A small sound classifier, trained from scratch: 49.8 epochs.
Rows from block 7 of a small sound classifier, named by matrix and row number. Rows with one number belong to one channel. Each number is 500 + 50 x the weight over its row's rms, rounded and kept within 0 to 999. All counts start at 0. Numbers have three digits each. After the name is the row's rms in percent of the matrix's.
After each channel's rows are labels from the 100 clips, of 14848, where the channel reaches its highest value: "strongest on" is what is common among them. Only what is clearly more common there than usual is listed. The data: struck, bounced, scraped and rolled objects made by modal synthesis.
# convs0: first width-5 conv (model.blocks.7.convs.0.weight, 144x144x5, each kernel summed), inputs 72-143
# convs1: second width-5 conv (model.blocks.7.convs.1.weight, 144x144x5, transposed, each kernel summed), outputs 72-143

convs0.35 098:508507444528508512457448557516461503514413510538477510525462524470454546432450562491596458409498495502480409501510469568436424520568537493531500422482576502433482494490538529494516450445509520581461490491456474463477
convs1.35 093:412457504567484486510524362528453552487442472476465605623468543589624441506550486510429486523445531562462484465426529483389421444479591474530570546502498503507526511425388526487450575471494502558528460573477507534487
strongest on: repeated hits; clipping; text has "clipped"

convs0.132 083:543556543554472513536415448509507496455425561563486467502575440521461560506528502521510503450531523518536521473510467538491386429484540581504500490587551498573539558528564541469552477507460522542503468539434551531552
convs1.132 108:516509564497453472477519540422461476571438528532457558453500550464514482576481500503476527491618468416526527492484491417535573508500424455545537483550454435504498610478533483408495510582505486455528489411519442453485
strongest on: rolling

convs0.18 093:470433530477497535559382512437500388619591471539496487449546537552481518430516536530439540460443482523571524541482484564501472539566429575606519420504448483472474449516453554577524487573508490501477577491433493539528
convs1.18 091:577606475554502571494492597503520480571467517497423444595497541533527567490540505454477468544513573479464493502484476521413543517486510464481475568482457409542562572460471443537470471565519558504494552511452576507458
strongest on: reverberation; text has "room"; text has "reverberant"; bouncing

convs0.49 090:493528439515453556613490409572405413488413449517417464421440443525540439524460571545428487515453471564456610561579449474556445626428495485513464539450357453560484503448496465531484417486431423466529506484563451509465
convs1.49 091:520457429515505543436561527583517616567541559476546518499419539471587507516491469518452480514512484558428558527443514486415569448457554504563533495401502532527597450524515552473507436395480564489436463459449497566553
strongest on: scraping; rubber-like damping

convs0.67 102:454540397533581460523510526518552596462496547532437547490590430559505468528456559478475463500420549529512478476483604420508587546561446431514569507439452495437412605584540490501436456478479471475549521500554578470455
convs1.67 090:479390546490504501511464465545490544431541409541570491468413625435480482480525502492519442436503499459453544498403420561370592448478549465468511504576612472475487434440517520478531547449485459476445482493547573445532
strongest on: reverberation; text has "reverberant"; repeated hits

convs0.13 088:436522459474442537483447474475490516509461513467522513491423438429442483415444462494536519430551440526448490514484510534565537505544533454500555503468457562537508499509543515442470526543481588484389373578503566600403
convs1.13 089:466459482579479486558584410563423453477480545466542503511478506502557476508607536566464455475528538601541454426469431514454531483485428536554515529502434503460630437525505516456484503515570443449489469452416512506599
strongest on: clipping; text has "clipped"

convs0.11 113:503522486507488566491561476582528395574515516535455624506535569541444438472487573586494574402433527531509552577419485546518488504499493513520473525461450556501526440455495584477452508560424540498543471443579443560415
convs1.11 109:472589536462557493491477605560592463451568486542473485478478498433470524495486522475587476475515487505561517492488547558581490429488591554555420473392528450541525440472465506505478441492476543540477593481522521484576
strongest on: striker: soft; one hit; text has "noise"

convs0.137 098:502499582491495505524527587553478465565609484550486506500510500499487553476427547580544409522526502496552492477544428493411478514563453478439481362498478516652518472518487508592482502462522478544463528411514411509516
convs1.137 096:449524535504563500542457486542515385505485423463492515522535512513517462467505394405463467545497519472471421513448430488478533643451553527503540528450566466516532563486489531628513500498499563510527457546429448530393
strongest on: one hit; clipping; text has "clipped"

convs0.84 096:490461443503500502532525529487489563535566505506462524556521492591490444399424449447449481517595485535462489487580490534517502512411492558475427375485455538503505372522477497559526583538499528442509547471528433433456
convs1.84 090:533422504543537494496501477509534534562407362530523545462492493544563488475582481557501494527495506456457418409460496504508406489499486438569514495502515511507556566476440455451551580395558515455449468463548424585486
strongest on: striker: soft; clipping; text has "clipped"

convs0.9 097:476498502562513593531568495487465507489487473452504523462501439508539505482486414537502423552481506490417439477352459504476516449413522422506512567493612506399507535535494426394535589476485475458443494530505504538453
convs1.9 101:552472482507603515462443580506415510458494557512575442529526510444464482533611517468447495535484477539494577432446525371529450527556479544493457506568518452506427424543479481547500493438456538503502595554568525472479
strongest on: striker: soft; bouncing

convs0.136 105:565565496422415505454487532430615477563528510487485477517508602537453467487508526496589553499519508500487561549466494490498619410488479518481500469690541506571531534499510532591495495570470422518498509458551543430470
convs1.136 110:528445488477542463513582612509471454501489512490491482488356467463458518563467465422376603521536511502540542521555475526497481467501498472575451497525526526531462390529520544519456522511582462435606447504456550448396
strongest on: rolling

convs0.45 088:474533514429506413527514588556602426565471485556478463544544493557518572572435576546531526403532559474565514505517376570503548438500429555462472505520497511496472435482595461540455417541527341482444569525601572445488
convs1.45 116:536564501529542518526513550417470492478492403480395516575437485551516526487454435442520487377463429442498532492607475493410465433531500453463433412526617467606510466449485523541441537429558439491550529485440503468412
strongest on: rolling

convs0.7 095:561570394453493462455429492458493396484586565466581515481505500512470533474540517495526513508399461485556478487488481597512526521422473496511430471505520502470476437489481420491599561553521425549474574405544401537434
convs1.7 085:561547465542488493554531638467601428527510416484459506632615580534595526492519498573615464528513502415556586545523478545572531551496547534487456497455576489420505507491510529473546497484538483544430538580528494542471
strongest on: reverberation; text has "room"; text has "reverberant"; clipping

convs0.88 096:578520563528501407457476484429498506490445459516481533337608486489536492486542507504527477514493485460368375522502622447552522457563513529441575531521390508453468517505519485460525517452456395538529533539452511602605
convs1.88 086:642447591519469501546558470522494518470449493437504540488556480459488459549487483534526540536578485509543515528466538476565540625391434550460537598461511484535477636429434520511486466504471501519401520432530507570572
strongest on: scraping; clipping; text has "clipped"

convs0.106 114:462499535535503544491471464559484367573505547535513538428572455502360524469571586497566476495529538526457468454459499523519528589550515567503471495470444533418596428417537302448562522610479409480486487515518491529521
convs1.106 113:567376494589457501572472542479471477433565525484428491524532503369466488553408516579524443508563521491508492546524472497568550384553558501518464413442479556512583394494588495495475525482520536477490472546565464460653
strongest on: one hit

convs0.126 107:500536482469433539485461514435486504437501443458516554527477556496497460571483532563492566459461448517477515482484457478577515467463582417462569494666543440585550450550549518465555384483496532528417501495498570562376
convs1.126 106:481514478544520450495564456508520460472484545491537524456473465520581430513526536538569551484508480543527500440577492524450565520566486505470447386556477573521470553411439544520522475457539516547473478490504448533483
strongest on: scraping; rubber-like damping

convs0.116 095:518552511418454528550465457415349494524442483442474523401446517568616441389520593506448501523491398533489507393431465543532511414491616465462544511394451501488519531522466491436438435499451448524449469558550495591434
convs1.116 093:458477556512513543520511434562513428507494654494528504476491494577419522503515521539443442558510402567463481474470497557476511480391593534453551510436575551454522456513514470544459464468518461501508499531493471482593
strongest on: clipping; text has "clipped"; wood-like damping

convs0.112 094:460496499607519433502429388524490419587478523435454503496571446463504524556571452601497452509497441472392571493504419568488526492492565496472428458503493455525528539478503458402417590552601523586547509498475511377562
convs1.112 085:566559429461447505423582558548496561519465487509531525628470566451392522486498493468433511475530632494512496427418561530475505528536433464559471478564505549512517478508470434564450541489365510456489478541470469528436
strongest on: clipping; text has "clipped"

convs0.28 108:502510608493473530559401451626607574543554501482445474546536483555404577533505494555516574427516429465445486519541481570578486463538435512506585451461528526505497626495444459526423499597416528534521559471506395517587
convs1.28 105:518493615552515482476445556545510533522520556505523542547478543501463520456430474429561495560567556559533496553564484516481568548513531555523512504469511462532524555492527493557485434494565575571462495528513543585602
strongest on: one hit

convs0.127 106:473503490466527481537567513530518412557522502591484421511570522509493511539509467458619482472514539548525513613522553542486495462544534521510465584583506472562560529551406504558493493581477487485455555537529485472460
convs1.127 102:519505488472494588477467522537494432546473471501539466601418505467505433511548492415454492411484402477580565433540482540495454540533531491459453549560555483593457419532486506467463494463494523485441534496461489578503
strongest on: rolling; reverberation; text has "room"; text has "reverberant"

convs0.139 094:475467511465501480504491519539502523485406551392552530384529516497449528463488450523516445456521555519500542447509464480430492401525542577494443428606467522538553555449483546492555576553446459448525455491491500388587
convs1.139 106:532539398571451539449489541611535504561410451514427477599480528526471495567494406483516556531510538474512476454516527512527499559557509491468575509562516480542507528537550434466514517431491535549465524554527396588515
strongest on: clipping; text has "clipped"

convs0.43 087:472464480425500515540488513471417467467580585377501472545557471486572542385550447529495492449546500490510515498470490543534487587411377503478493432514551616495472521457518457521592538547561555410465483589557517555474
convs1.43 089:503532420563445562548527560587535475527562406511537524509533590558570416478574478492534561625520512494498372505451511496514533453507554521510495504491484453514520504514523524437391606471464437529426452602511442524480
strongest on: reverberation; text has "room"; text has "reverberant"; clipping

convs0.36 112:559560513508499459549456521561545394520505518543512556539507416495438486516505454538543560544545472540529474471577461462503448433573528487558451465698521527449494490488507499524522564520498502555418452570403554497560
convs1.36 116:458514442527462570516451560485504595451534506520433482527523520458440537593499511569467577459577573527516515513581428492538549407553532482511570461593617509438571400472440509441487615462488521533459463567514547411584
strongest on: rolling

convs0.143 101:445384479528522634456490508497455492506499576533573485512608523482591504564490411554504497623495592479443547404504513553519543464509554608570608550574505459512645496541465513525507582473447606484455498484494493535570
convs1.143 088:578479501524443527598457531527524455559540499541463474506524485535495479478528569403439573531563499552493554479439454461494402472503561438597540504486507440481575452493424540555539486565583564552437476548474488492480
strongest on: one hit

convs0.44 118:497528554476500438464486453483521546555471479563524541582434454490473492537486497538419470405491471567472425511424453505510403578572464502502529533510448502513469448452576455564539471499477568557457446369485451541431
convs1.44 109:444467605540543492539468354491610648518544516472489473455615471524530603455418450427518505511493538492491545510446530533531523477497567499464446536436453471539588559404485532472424444546512525539479532447562522550637
strongest on: scraping

convs0.86 098:534452466550409508521439522550480472504519581539436462437522432446334501441515501518462485493559582554346529525497490513617526454524550669515556497394479545441553448479541598505503529602503533531445470448499507526513
convs1.86 093:582456532567495468501493586558531516511544513473513620636516561520516511438464473531551551515506474549452435502453463509617504457466507493546523525457466520509533436507492506517442469495482590455500538555451502564588
strongest on: one hit

convs0.142 091:481442582450463511446410467512397483504516554542532483523480516500545523419549470511537468472508517462355555459527433422471536442546553534442500501555525447438469495488542548544454482554481416442557422520496572520526
convs1.142 086:463459468537578600533576477573431478497451498452492541544515502489441450534489491516428549587504509551523469561475487519561450503491606500654556502455493550438601350479464465465504490496585469481490520446513539519504
strongest on: reverberation; text has "room"; text has "reverberant"; clipping

convs0.79 091:475519508569507460525449484456462598465456518436543428527572500516440480545591424516499490509488541488503367503453588526456560497455407488531441398496510402521524556452431441524502443509445478565480481639590515428490
convs1.79 086:502440481526495510545450550479544511442567525491466434558567581506395382578596562505573490529519527510506517460433456449453501556576543512467480450575500492559553495474553509468456544418525361487508398562451468481518
strongest on: reverberation; text has "room"; text has "reverberant"; clipping

convs0.91 105:526528517430532567486465534509509489565512492548487451484520498480629472503554546474432491496465502509569463464561433424447407524436445427483471527474503479531567422527376547520543483556458539489377481518416548462518
convs1.91 103:498501464484499564498561518519517461507534444547462504534491512599557466451569521510483456586442407553575480502496517499506546470524496567512511501388545447419468516513461507627443483512530463555495444469456481545423
strongest on: striker: soft; muffled (low-pass)

convs0.74 099:457534508427564416514444453554431598554483483534535449527396542547505425501455508491605549477479556479546464490525557559498492569536520498529420425511458462587429592504490501534520470428506445502496516455513574417482
convs1.74 109:426532393516488510529480523492532585429520487451438451432459453487442456541509457429508431446420406465533466566427444484524546590478515493566498440490535502611572479489516428589481490396521437493451483554512460539530
strongest on: rolling; clipping; text has "clipped"

convs0.58 105:456499518497470461502400468507442631524498486544413481542520416476519502489384547424490512455507493504500484532471481413516420488502423518542416437545453505462471509467462385523568512646517523569431508385398516606617
convs1.58 096:471551533539489537527398433548440585437490537473484564543550539496460588515524502475401509569565520484454476555518541519492499511526486507462620444521431477492490609503542587607491445488482544521504441542456530516516
strongest on: scraping

convs0.121 104:492446536505490518438462616505474461467451566509532464541536503398460485523464459512535452471633483543444548501449473480510487617442473542490510534494398467518566538450468455523490470591473479457474397473421507498530
convs1.121 102:557447575505495572591519455552409562547544583446500583552535432532516496553505405454445595566467532493526456501461532524482451530538539584550571526536476467474565477552506561548520466543515545555452550461487481530545
strongest on: reverberation; text has "room"; text has "reverberant"; one hit

convs0.33 086:394497485460500497470496557423513503537473574473505460515542445452621567589492540573514414536439481498391435554539467524377459422469462498474505541599521410554483518469428508508566553494581492452416423510426431528375
convs1.33 098:484395441483455448540478592586417506522543501555511498510452452481483458397557507473501431542478471498511485497470527481512533540525471482625575499457484421452503476546455533550456612540480485529572536634431472508400
strongest on: striker: soft; reverberation; text has "room"; text has "reverberant"

convs0.87 084:555514517453506415556550401465603425427545470454552520456474473472535530438473484500488434445475537506596504515538469523505562545494500364542435540422540553446450509535456601498505440574512494545441535532466384562543
convs1.87 086:448448504539568550433441516542517442538550356620433520604436594476522486466417456468536510490500492458525569513419502591409485514434437509516510592414558514459498513450417456446540503474465535433490479447493432514444
strongest on: repeated hits; clipping; text has "clipped"